Rows from block 3 of a small CTC audio transcriber, named by matrix and row number. Rows with one number belong to one neuron. Each number is 500 + 40 x the weight over its row's rms, rounded and kept within 0 to 999. All counts start at 0. Numbers have three digits each.
After each neuron's rows are labels from the 100 clips, of 14976, where the neuron reaches its highest value: "top examples" is what is common among them. Only what is clearly more common there than usual is listed. The data: telephone keypad tones over noise or synthetic speech. In brackets: how many of the 100, against the usual share in percent.
# fc1: MLP up (model.blocks.3.mlp.fc1.weight, 2304x384), inputs 320-383
# fc2: MLP down (model.blocks.3.mlp.fc2.weight, 384x2304, transposed), outputs 320-383

fc1.32:501519484495504570462491437509576539503503447506522481520546579481460517448445510537550459437564525552479481576539537450528438521483465482516534463481516489495534493564489468535558504407524571
fc2.32:462471491486482577498519449500488503550501449550544486496516482612528557502452472469513546502501501569413530563558535449507518501434500449458474508452540476569515483541471524581511475491472489
top examples: key "C" (56 vs 26.4); mains hum (48 vs 17.3); number of keys: 9 (34 vs 11.3)

fc1.332:497505444478549523558473496420480503559484481494523487467503501478590449548446556518529582455514527513521512511474531450425515460517498515470507500454483500499561462488443482476525524504486515
fc2.332:530491488532500502438495490470471519551465492498526497442505510515520499502454480537537502449513498543494533554533524480454529534468506417488535519443441456518489528539507512561567435491510488
top examples: white noise (76 vs 17.3)

fc1.753:457461448441519535474545480498454425536497535464473533407492512542510449455508522476445510514445495468536500505514560498581463465500525565455505478497518479490491442585490468522535536533558492
fc2.753:468499552493462442506490525525512493475530518491445538505490561538479493576454504522449474468535431472526477450548438564481437566555543529501489576488556495458483527477542471482491565538441544
top examples: key "C" (84 vs 26.4); number of keys: 9 (41 vs 11.3)

fc1.300:509507468495462555541530452446536444484395404507503452534559511500519493539486517498452432523479507468529490527469520493520500494441455474467567460517568455584399541459456392506506534584471488
fc2.300:493467490474447549517530470505496497521432525539503481536453493562517534476469491492506480466472467563491494547542557515494531461458542414505461506440506444564486484551469501589494483425498535
top examples: key "4" (100 vs 26.8); number of keys: 9 (47 vs 11.3)

fc1.522:400528499542460522547480447524550526473475471467514537460437493511547519459533532560523485503500446468593555457546501402527453508523476466514505497520506445455483519477483478486497481466443498
fc2.522:488515465487489544540501452520476460535450483526512471476498484588478552534468529531553473497484514540480530562506548451504510492400515432509591537470515484505516503538534500571521528502481516
top examples: key "A" (75 vs 26.6); key "*" (66 vs 26.9); number of keys: 9 (46 vs 11.3); number of keys: 8 (30 vs 11.5)

fc1.726:469457536476458454540478477470429474513609479499485448442488496481515491520440506450498510501551523519446451515524518517458491525477475464492506480505477515472454459509479439529446461473529376
fc2.726:507456430438480506505494509519442469488471557484517535505454460527487521494475553491527507484479556591601497411473532471463507491457540533499531461426504493491529500569459537481429505507476433
top examples: number of keys: 3 (49 vs 11.6); rumble (41 vs 17.7)

fc1.727:414521482540498573505548504506492490506405513527489516450446501442560462498535567473436542481524420468495488498490579494580537498456457491521508463579490551521521479503497464536504493476572485
fc2.727:560482507431416548490504516463465557620435499485581528506539504615500480496454557522488526507485590531514399499555488530461529481493517476556512496492527493562508460510553540559523547486513532
top examples: key "C" (97 vs 26.4); first key: C (32 vs 6.5)

fc1.453:466510505574434413581522552448474504448507469534539545542513495501485513511545490484527456451404455448540569492511522504431461479487479503484507509542474611447490564464392500512477501461540452
fc2.453:430507454493496479439502481504508487554442470529539498497551455573456511477508484497576591430496517532482514614509500459538529534481523438479533493466528494551564535533510544582523474512448512
top examples: key "D" (68 vs 26.2); number of keys: 9 (40 vs 11.3); number of keys: 8 (33 vs 11.5)

fc1.234:548516447526498493446495504447535539450485537496534532429487487502473476495511591526503474475506488513456529501524509492457555417560497480406482576465472494511466530469421433492530578492413478
fc2.234:568544533522518545525571510504518416528422549515478495558506563535490469463557567550553532539488422493475495543488509531489498497503505385477424415478573515448423438425539532475520512481490534
top examples: key "5" (100 vs 26.9); number of keys: 9 (39 vs 11.3)

fc1.29:451424496487428470480516484499516523567544504523589517439507502476520490484503462475545505488522565485496528526481481568508507492555433496494550552465515552541526488535480552480427555493469487
fc2.29:473492489454472473545457488494523457435503491482468537450454560460486494546545542450530505521588463448493518524532495526458520529560449535511597501547541520486506418515517501462516495530540465
top examples: key "A" (75 vs 26.6); number of keys: 9 (43 vs 11.3); mains hum (40 vs 17.3)

fc1.411:552468431471513558526513465438567422508443496516471480528506513469528481538524587524525519552438529433532554547424505496562538497494483510509581504491561480506488481453443501464507520504541496
fc2.411:495484511470511520509490493503525483543454491549498482499457496541519542503459486499508505505485478531425522597550558461502535485397535415505483521427523458565508515561544500612499495439493516
top examples: key "D" (63 vs 26.2); key "4" (54 vs 26.8)

fc1.135:476470569537481512493539511538469482653453494490601519489427537468547494615531471485493501502528529484486523519563494551496530543480576507500502470504537501533546535532493533458460421471506411
fc2.135:540528551513419537491524540460399519462479556535458536502541531453500455508466526454513499516463493602545486476566504499499481502440481549508440521542560505434548482500472557469444497571495450
top examples: white noise (50 vs 17.3)

fc1.408:511489462487461532475527427429578458502474502522566477477485496482594443614545472540467606501556463569517469517470531452465470491460539437479525530549464406506485488530454528521505499443475483
fc2.408:528562525560549538481488537472460506542511474547484510447488457469503523441475460553528519526480517485533510569499555516448429515457462421523476495482427493450424497488549495465543473503564477
top examples: white noise (50 vs 17.3)

fc1.140:520540534468409548497498473444548495475517534516562471499596533463579468573529469549455530479436427480508489555429478441552468560464511493527578529560411472492519497455509516550508485520517503
fc2.140:528502499481442555506509481481498432566438504518535486502519487558508591504431459551544536493472488550473518567504544463470546491475593424440493542481511463596526511538504542591483486454461491
top examples: key "D" (66 vs 26.2); number of keys: 9 (41 vs 11.3)

fc1.632:507508489550468476473550493499477491526537454515471482511480523533536498561503460517505507503491556550544484538475447532533493532551474501503490492545549529519560509489435499517535478543463477
fc2.632:511538518471523450478514496504546579444467456507520532512502455561533521492567505460532547494533506517470550491515518488492566509543480454501507507417566496530593499537521491527512526529522466
top examples: key "A" (95 vs 26.6); number of keys: 8 (30 vs 11.5); number of keys: 9 (29 vs 11.3)

fc1.415:449500531517488450464453535487526462533490518504468511526444510465497457508493548521556476563455521546530475503447484518470530460560459496501478533506507541500521434541479478496492563540547404
fc2.415:502579493440422494496465474503518562514465429466488462508452548454472490509525461558504526545522526506519466499567413490509567490455424456560436466549500476515506498538514541522512479495527592
top examples: key "4" (92 vs 26.8); number of keys: 8 (33 vs 11.5)

fc1.392:612477468530534506487538538521468537559420487496510508467458453512541450552530463498447517429499569418530508549491434565526531522597512487497497522484475541544568571552473492492554458517503569
fc2.392:552464582445425457485478527554525518463534489548495537450498505567427468454470525489373463432484489480522540468546494515491477513503496522530476541531592548523493484454523427470447526491517474
top examples: key "C" (61 vs 26.4); key "2" (60 vs 26.5); reverberation (56 vs 25.4); pink noise (37 vs 17.5)

fc1.3:447434509470542505475478501511471460524468494542600500492504529412485470471475456477533493570549494480518591510515468491503538559499486492539495398533512499585415469439413487503503419539464502
fc2.3:521445564441401514485543498499507450467510459474528479508529558546493403494561520535557498518494497469491483579482436457514540484461526520547497479475498512438500466454523605499552473497525525
top examples: key "D" (100 vs 26.2); last key: D (26 vs 6.1)

fc1.503:495480494447481535583487474446531480487473483429530498524471495465435514532482477475531428489454473482534544513493517471488439458422436483506486510540526598519514503518506469460481455506503517
fc2.503:466490488471494469493536528514515476551477490539534542535511449573515534518480491468523488468484487539477493558529536467492551470466495433497499501461532474550539506491466500589458483436519472
top examples: key "4" (95 vs 26.8); reverberation (52 vs 25.4); number of keys: 9 (41 vs 11.3); number of keys: 8 (29 vs 11.5)

fc1.125:475461509430574552513503444475567544531481537530549479443554571477487460442483535495520520520535548490508483494491605514555521474530436472534576509613483531482362473521523505537521471475477516
fc2.125:554446479535431522470463468521472552539517467473510493501476444431498537496473480494433524509394434536535398516538441524499555518499559517484605573476528571498505512477545532547518544491518531
top examples: key "D" (100 vs 26.2); last key: D (38 vs 6.1)

fc1.584:499501474489441447463514466548414466480611480541455482466536495474483416502475523450478550491557456497495461441494447482459527509452489500558569482456516570462460455477510442525481461469492419
fc2.584:506518454483484481459466508500475493535493540528555546485478426571477532536503527422557547514551478528550529436436499452506480496443562541479551433489442477510483456545518537478503542503401450
top examples: number of keys: 3 (42 vs 11.6)

fc1.248:475565528520536506488462520455459502465506489447569522485451444470505497548414505555525486561469443477472495547550496494532588499520411503429471508499534530513544480528484526436479494448531381
fc2.248:483512517496465522519540507507504595481475484565567463471486523530501472479496568502473533508493520548505480490525523476419514491519465486506492444515464546513530426513571533499535441497482506
top examples: number of keys: 3 (34 vs 11.6)

fc1.578:496579473523512506540559409472508431527535480499536559451453522486525510550535490437527400523496482558499503500559570442512490514494429535458582499492526553539532481483503450450511468464450494
fc2.578:519472480495477502482546453513478508531495493561545477506484464576528519505460477510526530497479501546465530570547553477434548500459536395496474467459523482549534504514477447591499496424534520
top examples: key "5" (77 vs 26.9); number of keys: 9 (28 vs 11.3); last key: 5 (25 vs 6.4)

fc1.303:457533507512513524498462512563494486456564466531510478482530522458494566517506507430558534540525491487450460511440517505561509508463465533522490430449528480527504466486434496520523467512462460
fc2.303:567512489457520517491496515532469518451524543525481449526397444496533539526482517510544516487464536539554534510533560494510557529518545490462481533470480433525575548562459472542511501477451444
top examples: white noise (74 vs 17.3); number of keys: 1 (42 vs 10.9)

fc1.184:527502532521460549482488451468534401517511498527585480441474526498631536623542522483506545524454479524477485547481544453461495459451501446451484505508452512540493487464494442540545535457444464
fc2.184:531525552570570506438473550501507488585451463506466466453505516519496538461490472545529518465463504495506472517519543540484491509383510480507489487484453516473445498507535443533567502498515415
top examples: white noise (98 vs 17.3)

fc1.264:442432515453465531472528419527496530535478549528543513443488500439528460477555578513480484496479450463491522476468559510465444461508446557502559510532528502530464519649454407605530488444528514
fc2.264:529497542515413506468496511387497542489508522503473514465492536526456504499447484503427477498501487462456442503517481489508530525501563535479474490476550570549437544429562531487506481532426524
top examples: key "C" (99 vs 26.4); pink noise (38 vs 17.5); first key: C (36 vs 6.5)

fc1.288:460522450462450525502503477542499524495441518485542526559446481447453552461519479489512535536483468498480518507552523477496498470538514512428515473511470530458448520464522486507487589502536513
fc2.288:539452461459476525507542536472555499488504558540492550514505493474543508525505571514491547560474578464561488489514439418338518467547515502491466532540523488479497512550537548490522395562522483
top examples: white noise (72 vs 17.3); number of keys: 1 (29 vs 10.9)

fc1.467:498487446547440420506491488520528558521524487523569540454517537553545536469548476539510525462484566522547541539503474563485437539565495471457522512465517569547569508509511511509410537507469528
fc2.467:487483511441416482589535442479541504501550493513477521484474535499503493515525511540445519528554454480495447472535508503467496541503496565478582490520508460445545449518475389479497471534548539
top examples: key "A" (67 vs 26.6); key "B" (55 vs 26.6); mains hum (42 vs 17.3)

fc1.354:577532504483504480545485485503435537511625509413552517497479432468523508520480436541533572528473423573481479439380501470490540509442496472493496507548504545430488441510519546502553456453494404
fc2.354:500578562552515535516556477464463505475454522454526556511512442529468541491473498541542409502480483554569517480509521465461474442341518538492483492510512534421542533421423521494479524498535442
top examples: white noise (61 vs 17.3); number of keys: 1 (57 vs 10.9); number of keys: 2 (29 vs 10.5)

fc1.465:508530513493462573524446438409531515452423482476531449459536497466602525453440532514481484514464464465474449436540475465519474483585462506487552504430517520546497501540467492494441521436635476
fc2.465:548447434473464461479542503463482478478525513525463491457443478507479519512543447469470539474514464494500451500526585458548475514385519511544542514492534435527518454543531511563519461492507515
top examples: key "4" (66 vs 26.8)

fc1.296:512510489480472447565501431509470530514625464472520437469477474455501453491456512471501550503530493525443424494501542528479501538464437436479573545449479537500475468528479463561500475477557420
fc2.296:508522488488482476496551475492419487480542538492545533514480454536473499477453499536555499474485466569565500465473523477528497542474504530450542472479522491507455493520450540493476533555445490
top examples: number of keys: 3 (53 vs 11.6); rumble (37 vs 17.7)

fc1.177:522464544474482527562514490443528443545529470510525495479499557505488587522461567589508529499563453479485507545547546510554474492475524442494397523514546423517502490529511458511420530435473524
fc2.177:489539516458512463492446521521456516506467559506446476534521529425534546493489430484536520511537492520511487523435474473556489450529502533453516532524484495410464441457484465462434509571572483
top examples: key "4" (91 vs 26.8); last key: 4 (44 vs 6.1)

fc1.437:463535493512562523510526523445513548481516465514431520529466516473516508482492539475466446475589487492538533450456523506487485533490497590517472473498455451495468446532508508565550572485474438
fc2.437:506481525402469610533540467531522521538457427533457490499508525526494513536382522501531483449514469510506446553510489482524559488497496441478554554524515483522484488551503506562509504485459525
top examples: key "4" (91 vs 26.8); clipping (25 vs 7.9)

fc1.23:524491521498513478465490467434494475542475479503520532503437536469625465518476516565586530467408547518483499492480519467498548468561427507484492486509483491494507488426491438592486480498498479
fc2.23:571468485450446512460534493516541536504475491541484540514503518506520514468454512509469562523489483612505424528512526442486522445449530435561491458502570429535473482492506467536513493462533522
top examples: key "5" (92 vs 26.9); first key: 5 (34 vs 6.3)

fc1.384:541472446536532455523549381446473494445469504504549499452459515553487445517508530477541530587473538505486462494448495501575470499476478515536502478489525400501578607441487459578525399527557492
fc2.384:530461522466442485402512421526552462509441492538455476524464432576488529486499468472506482401545518479480528462503545502519547480482440503481395509490523420506519457480470461556513458396470582
top examples: key "A" (90 vs 26.6); reverberation (89 vs 25.4); first key: A (32 vs 5.8); last key: A (30 vs 6)

fc1.267:498447435568465452482600496481489550544505427556540457502496511531615527512500445544481533477468533521540525544492483526568444512474452488508502510561485546533599492491447538566456489524521524
fc2.267:545503479480476513491417484424539488499505526519493516504468450456501490470560524500541582569581496484478519456517463510527452484499539447454500428436472560501547479475479414487535547527516441
top examples: key "A" (61 vs 26.6); mains hum (43 vs 17.3); number of keys: 9 (37 vs 11.3)

fc1.194:526550472511501559460551474479439530528466501530529513496474515495486579482546548506491469490547440504539507537545538507467509570489490463513463500511490557499575571431561515573515458460542532
fc2.194:491501471534447601561495551567479472553504486585489526494497450607579523452438519475444508495443501600465494551538504472480513500422534452535548503508494501515558463529509479552493529518547591
top examples: key "C" (100 vs 26.4); mains hum (41 vs 17.3); first key: C (29 vs 6.5)